config.yaml
encoder_arch: "densenet"
model: "audio captioner"
dataset: "notes from a synthesiser with random patches"
train_examples: 78125
noise_aug: 0.002
time_shift_ms: 100
n_mels: 64
hop_length: 160
input: "log_mel"
spec_augment: true
win_length: 400
tokenizer: "word"
vocab_size: 43
encoder_norm: "batchnorm"
encoder_activation: "relu"
encoder_depths: [6, 6, 6]
encoder_kernel_size: 3
encoder_stem: "single"
encoder_growth_rate: 32
fusion: "cross_attention"
decoder_width: 320
decoder_layers: 6
decoder_norm: "rmsnorm"
decoder_norm_position: "pre"
decoder_activation: "gelu"
decoder_mlp_ratio: 4
decoder_head_dim: 48
decoder_fused_qkv: false
decoder_bias: "qkv"
decoder_qk_norm: false
decoder_parallel_block: false
decoder_inner_norm: false
decoder_drop_path: 0.15
decoder_positions: "learned"
decoder_cross_attention_every: 1
decoder_tie_embeddings: false
init: "torch_default"
residual_init: "zero_last"
optimizer: "adamw"
learning_rate: 0.00065
beta1: 0.85
beta2: 0.999
eps: 1e-08
max_grad_norm: 3.0
max_steps: 16700
batch_size: 128
epochs: 27.4
lr_schedule: "cosine"
final_lr_fraction: 0
warmup_steps: 330
weight_decay: 0.3
Rows from block 7 of the audio encoder, named by matrix and row number. Rows with one number belong to one channel. Each number is 128 + 24 x the weight over its row's rms, rounded and kept within 0 to 255. All counts start at 0. Numbers have three digits each. After the name is the row's rms in percent of the matrix's.
# conv1: bottleneck pointwise conv (encoder.blocks.8.conv1.weight, 128x160x1x1), inputs 108-159
# conv2: growth 3x3 conv (encoder.blocks.8.conv2.weight, 32x128x3x3, transposed), outputs 14-20, a 3x3 kernel for each
conv1.22 096:143128151108131140123175144141097113157158156129131155120121151052123128105100146139144147133086096073182156109139186101182097169148158081152099146181083168
conv1.23 091:134156138124163112123108119110131147173110116134129153151116129177156147129154099120193130190098144103132153152123244167124100127133155146149125128132116113
conv1.24 101:111125119106125075146108115167152118114107157128133109111103127087103098112083142139122131091142135120127164145102114129105141105109112089125144088148125159
conv1.25 097:173106100117124113149127114167165098128110145136081149130126142109140094174150163160111158136159122078117108157141165132122183080152168138150124138165108192
conv1.26 105:117119113168126118091158111161121105155132112097137101108169115086080144125073149098120156094123112161165130147143162058128126153116147126127113138157142173
conv1.27 099:103113118138161134125148106128124153087116102126128115147133154160131119113125122124153151151122102120095167122122141099079067110158145143187153121119142079
conv1.28 108:148153135113126116156147144101106132114112126142139129132137120151074162097050112096111097175153098114105145172101130143121101132110141095104119111131117200
conv1.29 098:115154155128142134175145107128159132130117130108131159082111124155213069167165117132080102130107173075116104072159142194086142124140134138164073147071100140
conv1.30 096:107115155115109139160148128166130111156136131152138141110146150091128121106139176102092110057117140160159085089149112109171110130142169137158159144148136181
conv1.31 103:118127114114113142124147123111159125102118146086148147127112113097162121122148123150068136075123125109130115106185149143174107135171100140115102134114127112
conv1.32 095:114157126115106136147155122137124085145127158103136160146129154083123130162135088140187127132103147128182162138120148116139145147061151152148115143133112096
conv1.33 107:116103129179147089087168113138094107147123117100108129103182104109094125153071123119162141143154107132158156167105142071125121107128158134138136094105130121
conv1.34 103:135162092154117111129091121161109147117108146117131085099142090112076121076083124109135127112178120112131135111081115034129137105113103098142159099139091152
conv1.35 100:122110159146136136115124112122106150109126116078124124097116134204151094161132114133113128090127140130065117044127164199130042167158079175139114145118133093
conv1.36 105:131140109108080127129098125143107127164100151131148084100138126131106112154022109107165108138151137154096138139162204130149165133105163116116168121151127159
conv1.37 102:150124142114173126146160139114124163121099146115094140116109151146114110099107165084146120181109068099076117165096154105088084126172123158153130172161131129
conv1.38 099:104139107139132109138109100150148129100099138144102091103142117123101165110072098153103110118180131108128082117113033125104117165146089164080168108121108151
conv1.39 098:154161156109156130152141151104130133126140119109146128110121098171158093126151081187086163139112129167121159109100161164106129150139101022058161126133191135
conv1.40 102:139154094138152087136123124122111095163105147116120149063126146087103133122071120124135116156181129135146176149084131138121154113083152121092133091125103143
conv1.41 109:132095097084131113136084104130141112136128139141132117145087127145138137089113083113131155099112133100131159091112103134118170096109106147093124092104135132
conv1.42 102:108111082113091088149105086120143119105117117115123063151092146106185101133172108137105124106104134150128109171127130120103130090086108129136110158155084102
conv1.43 094:094150134110145130098186104107135097131131117096093121144132098091123126112121146138197147163098131123179167193109211074102133102136171083120141111190149109
conv1.44 096:128141113153144099134182109108132086155167160107150155131116144082141099140169144110139130126099130156157149138190199135193140142119162143105134147174127142
conv1.45 096:135132112100113114123134150092117114102120103101128122149129087113148127112121121157151139177143072126150132201084128107116163046183155009102120115126163129
conv1.46 099:132138142146161159151140142106167135121150162129134136139138151104177131186193162131113131070086129100110157125167167157142131157162110125168084140155093120
conv1.47 107:112162124105116110145144141153135131137097098142152137060118124112117151123154176130068103109151087125119045106113053111115115112125148132127132154181142105
conv1.48 093:133098127101117157156134130125127124121115125138136187110113119177176155129125113122080105112154120123127114062142109213134145110120101155106136151114149090
conv1.49 100:104119084154157100121126087110127143125101102111119119123114084119128183102140088063142123124184099121092151154125084144155151162117094162092124115140069090
conv1.50 097:154134104136122063117141126127148120148095159129127087144124101103119149111186145101142135143185086063158174140107086129156158130176073153147119123081069158
conv1.51 098:155120090126116110157152152120137147099145112134135129124100168162148095176189129130088095115140127136143101126117109102078123157120173100135129099129174131
conv1.52 100:120133165119116085117137144187126171124124114132100107139146066085087107105082138095159146161140065095064163169138145054152127119148092109133104141108088155
conv1.53 097:112142109150132079147110162163145118103121142133125069090143124087111154137100130152127125108143131112144145113075102078107135100111125106134118085125114143
conv1.54 094:151101096142116103115112119154149146178132131137126090134117109120101148153092154127124152068088120143113134156190187159182113168116107131111103167157079167
conv1.55 097:095137115166093128118147090144134118113120118096135113126116179137117148164130141134124074120105146225121124125120144106154091158144128156121204176155165099
conv1.56 099:085121110122116146129111134114105140151133172130138116073133102079117104133100144158177118146162140159161103153080135085150142168087179080154126125147100150
conv1.57 101:120127084136155137136122127131130125135137089138107130149118092165137137136112148086131161128109141141093121073107078117083130118126157175123122101126147106
conv1.58 099:144102144144121101098103133187110119123106105119117134092130099090108048136057136150143129157116104155131125153150122065138162106167144125178104154096111146
conv1.59 097:102129122146151097124139140149096102172115158124145160071138144159090109105107158111190114166175117119166165152111174159139136113160162141150131094155119157
conv1.60 102:116163078136129138112140104122168137128103156130161143122121128133142142152146179061103151096059142123065086088125084153138122104156102112169091150127029076
conv1.61 103:141088138094145154134133130127118123123123110140153117148093115109105130080108117131124068152126061150108139184136122139128140014105135018096125141099139059
conv1.62 100:156161100138127102117124101173152148154131125150120112176099134108154136142121081130130130041123107146149103151147192099156116150118060137144121171113100174
conv1.63 103:132137090154130135156117147162114146143095120116122105129147124085155129117125095141146138150148092101156073131102134082117158096183092117153048132100086150
conv1.64 097:105149148132117119157119079133113113151101116154114085097141130201085168137096107106083113160154181079141132080136083178096115141096145155105149106157099153
conv1.65 100:155162110122149147143113117097121145167119116130127163170124173092130076103126145111166088118110124087157138165107180105148068141154129148165088191179063125
conv1.66 092:140120132137163142157163109138156109118139138109117171107147134167148094146165134131139141149099128088087137080125154194108137093134156144159105149127118111
conv1.67 097:159152120121125107126164146109134130111127140118118139140118123088128174145125142124110124157099093118070134166181126145171079119121096086085119109168090131
conv1.68 105:139121102163108111107143123098119140104116124076132132149114096152105063107101158000157138156126137101100153131116182130136133115109102154172069125111032138
conv2.22 101:135117127108139156113155169145151128093099113073076118076097138124119114126138151113135141094110106172185116165144125152129109138138122105117144144150124134153108143140130122101121131108132
conv2.23 115:132143128117132117114143130159155158137135128140122138085092091111122133138122130124104124091091091144167140144142139129131138116127139123129150117131129160183149156160159110095122129119137
conv2.24 095:145132137141133149125129145084105134108106132141118140102109130131140151113101116140156149107125123078070097070108154080131162154177170118132129103108108125128104133145127152150145150128128
conv2.25 095:148134131144147116149171142122109118147128107148127102127129133149143164105122128085095102111123114093124137081105146104105137122123167138161145132147136068079061174167132151153132168149141
conv2.26 102:133128112110126120103148090143139135097113116057069096092112134120158128069111098115087108118106105152197151182141106161127113128124134141134123111110093158155139103111113105120143075091110
conv2.27 096:098171155100145132083136129124163154112126108087081092070072088110118145075103124149109114142127125140186168173135103184121108143076100124119122104109111125153137098113111128129132137150141
conv2.28 105:134131124128126115113144120143150157136164156114115140120136122116149137114142131110121138125136136146160128153145146123126131123122114100114126118130128140154132063064077068081100097091102
conv2.29 092:107156179114114147151093167116104124111096104152146139110125129094080115097104145130087121128138132140140121164140134154100124135111138120130157106106126128130109164175143149133121135122118
conv2.30 099:127138148094125151107126145181178159136121137116118150044073112119144118106144138112094122103113117149170144184145090176120094149132109131119125144141132132143130126132121101107111141140143
conv2.31 092:136157135114143152128132140148160153143136130118124123110117134125135130108137136151101140124125120141185148156152148151130111139116118133112127161166149106135108139129127067069069066066062
conv2.32 096:184095146155109152157091171114117124147133134165126108130129160137130165124099155156150105111123108113144158107137167122109139142097106146129129112123126142155117094100120095082107128111138
conv2.33 104:135127123110134127094155118150143141110107129064049087112122128117133118091110098098079101097102105155207148180130108153134119119109122095088108105107106174203157119122126102114128106107117
conv2.34 101:131116113122140109113140128111121119107116116098077100126134119106121103060072073129138116130129123093133131117136155088116162133139164124130122089102105152167161138175166122166149120127127
conv2.35 104:090181117115144109135137111118121131126141116104142130114140130128124138100109128134078116106107115104113122145125123165095099133112109145119114127143132117127130136135132106123119052079073
conv2.36 106:155132100156140096127146076113121123120111115114093102096102109095134136080127126165144139106114097084096110131145135112126129140150116166167148092106087104126121096088090040055069069078096
conv2.37 088:090177151093152139065162149144162147107107104103093124120091120132131147126133138125094132118109137153191144146143113162119092137111099111118128115122113143174139107123131127119118140122133
conv2.38 095:130118124129118136137116121107103114108102132099102119133134090129121102113065088105126117125132119121076106121107136076097131134126115095100102108120126165132153135124114132109103140109121
conv2.39 100:162146107166139122178124115150159125134147132149159148088088127120084108103080081118137143130122136181126115127125120119151093095165101116140140119129108165134132142158155118121120082112118
conv2.40 096:160128116125141110104148109135135151107132164068056110116134132126138136082086113087110124084107096145165140152132141111123139132141130073076104101118125184208163090096113091090126126116129
conv2.41 083:122133130133123134132126117103089109130104120156146159114124117119111111096086089169170173122122119086061083061102153111126152123152180133145139132142138118112097131118119175153146151134136
conv2.42 079:145112116134106114135109131117118132130124137155150162125124140112128135100115126108144144102131143076070098073103156095124164126143167154156161122115127125108112148163154155162146142134119
conv2.43 093:163124116113127110079141116119098109089102117099070103097137136133163156090131130098118102094098092167198128153105099152132116104115108107123144093097109158201160108090106119118142140133147
conv2.44 098:127117124114125124114142127158152146119112137095069106107122139123150133115133181103097135085086080157195142151121107149120132126111128099087114145150146139166126164139140115113119113101122
conv2.45 099:161112126129137137094137138122086082111130116104088098121128135164156155117130104073133132107130122144164126137106100107123113085137111092119143119126128142167129101110118111114112143158155
conv2.46 113:127133107112129139119122140124111107157140141156146149140153156127116116159150150101132129115107111125136108117123150125122127124132161125112128157140133132129102163151134125116102093093078
conv2.47 103:088130120092145145120145158152146149125112123155157154069080104100121115082107105115128122116137131141153133130127085130128103129131106143131131135142137123123138112121119132141148164168171
conv2.48 094:095138101114127130140118135124143131088073079125122123122126124119122111104127110112087130115104126172163147141150143131107102135105092115121131137137124174159148145155158120116124112123139
conv2.49 094:166117114160112090144126101114105097129116102137122093120112117114102151147090124139121123109101089126118099085132145104112147142105113131103106154110110176152103111122153119118150109107147
conv2.50 097:098115150100139148035152108128110084137139132153133123164157128168159144157140096117124147115133130119140108142129140117127170128115144091071098118129119164173144128142151145157162134133141
conv2.51 083:100143134096123133120124131128093126141104146145114144092109095106104107087086094144125122122119127117100114111120122072120110076134126163163179133124129121100124160157138172163164186167170
conv2.52 090:106144141090153141016169137118114082121123102091075057124141140117151150132166135112110131138142130115174119146126116144129146118111139110124130082105093107163104081108086086122098064070064
conv2.53 095:136101145107123143082109124115114138106117129083066097106111106120133112081090091101126121109136106111122128120114154076118174140142150079083103098108124151149129134160162113126147149135160
conv2.54 107:131119114117120115128142132129110120122116126111115126112111119137136128102124099130134147126124112116115111138123121124114117146145156193198178128130103106108103078109086105134108073085059
conv2.55 100:124136144111112138128124128115119148132116133145138135149101084141113127113080135160142119136131136093086134128126103151128081152141077154147115132141122068095129116123097103104093110109101
conv2.56 088:165087077143157116132151148097118141114129136100097113121114149125135146090106114143170138081104080103107103132127161104119153152153136158168143079102093148170163129175153121143147129132151
conv2.57 100:089161142096121122117130127143160145095103097104114139090109141113143147087118127113069107127126130170189158181136087170129103129113124101106117111114124139133131133155147134149150128147147
conv2.58 094:151118147115151147075145136103127122102113120111103099097117119114149136099131087145117118132131120109158147130135154130123156147120151147163136091098087113167135060082068045085057081123118
conv2.59 107:142138127120150126096161120153153154091109119088062069110112122134148159115104116119080107075073080155162135145136126137134141133127120111100119101113111175209159128125137115107129142139149
conv2.60 101:104157112111143099128123140115099093140124109159153129104115111089091103103109125127106104116149147113138159150103162145117162146115166157117129158140147136121113096129128124162152141159150
conv2.61 107:161100078171118131156098123111105103120122115136126115105123135100094128118127133130192186118111147149126136100122186110147148140164142139148148139120114108107079104115175106099124119118130
conv2.62 110:129122133105096116121120129097097109111110114123128123141131138133120128144150127128104107128124123090094108085108133095125142129140155169161152126115102114117129118124104135147119100110093
conv2.63 095:167082167128104140119135151099103114118125128149133141154167156117117133095099133090133099110144092085128132111113130097115158086109146095115111097118103117148123157160145138130127140129140
conv2.64 103:117143166137107117186104111122112134125109123121111113129120093141144163130119133141129121128131127109080126115120136105098137127104104114120117113121130150126165120090107146116116162134165
conv2.65 099:064128139062144147059184157132108128106105115119112124119097109116109108137148145112120136075070078113156118120133124121128129138136128143129162091104112134186129168173164136136155120107135
conv2.66 089:107166165104130141121104150141156157099097099143134126097108126092112134077102142100079102134116118172187160201154111192111102145110125099093130123133124144156144155172173137133140120120127
conv2.67 104:133121098137134109133144118121118114135111113089077095129147160118145119110137137134141160150142157143174117149138129134135125123114122109102126118117113117124083145138146105110118110103106
conv2.68 105:028169160045153140047166144113130130115122109092097094113145120126167156106130126154109118127133123127166161225160146215133139187118125133125126104130138098132132114130152076105127079084102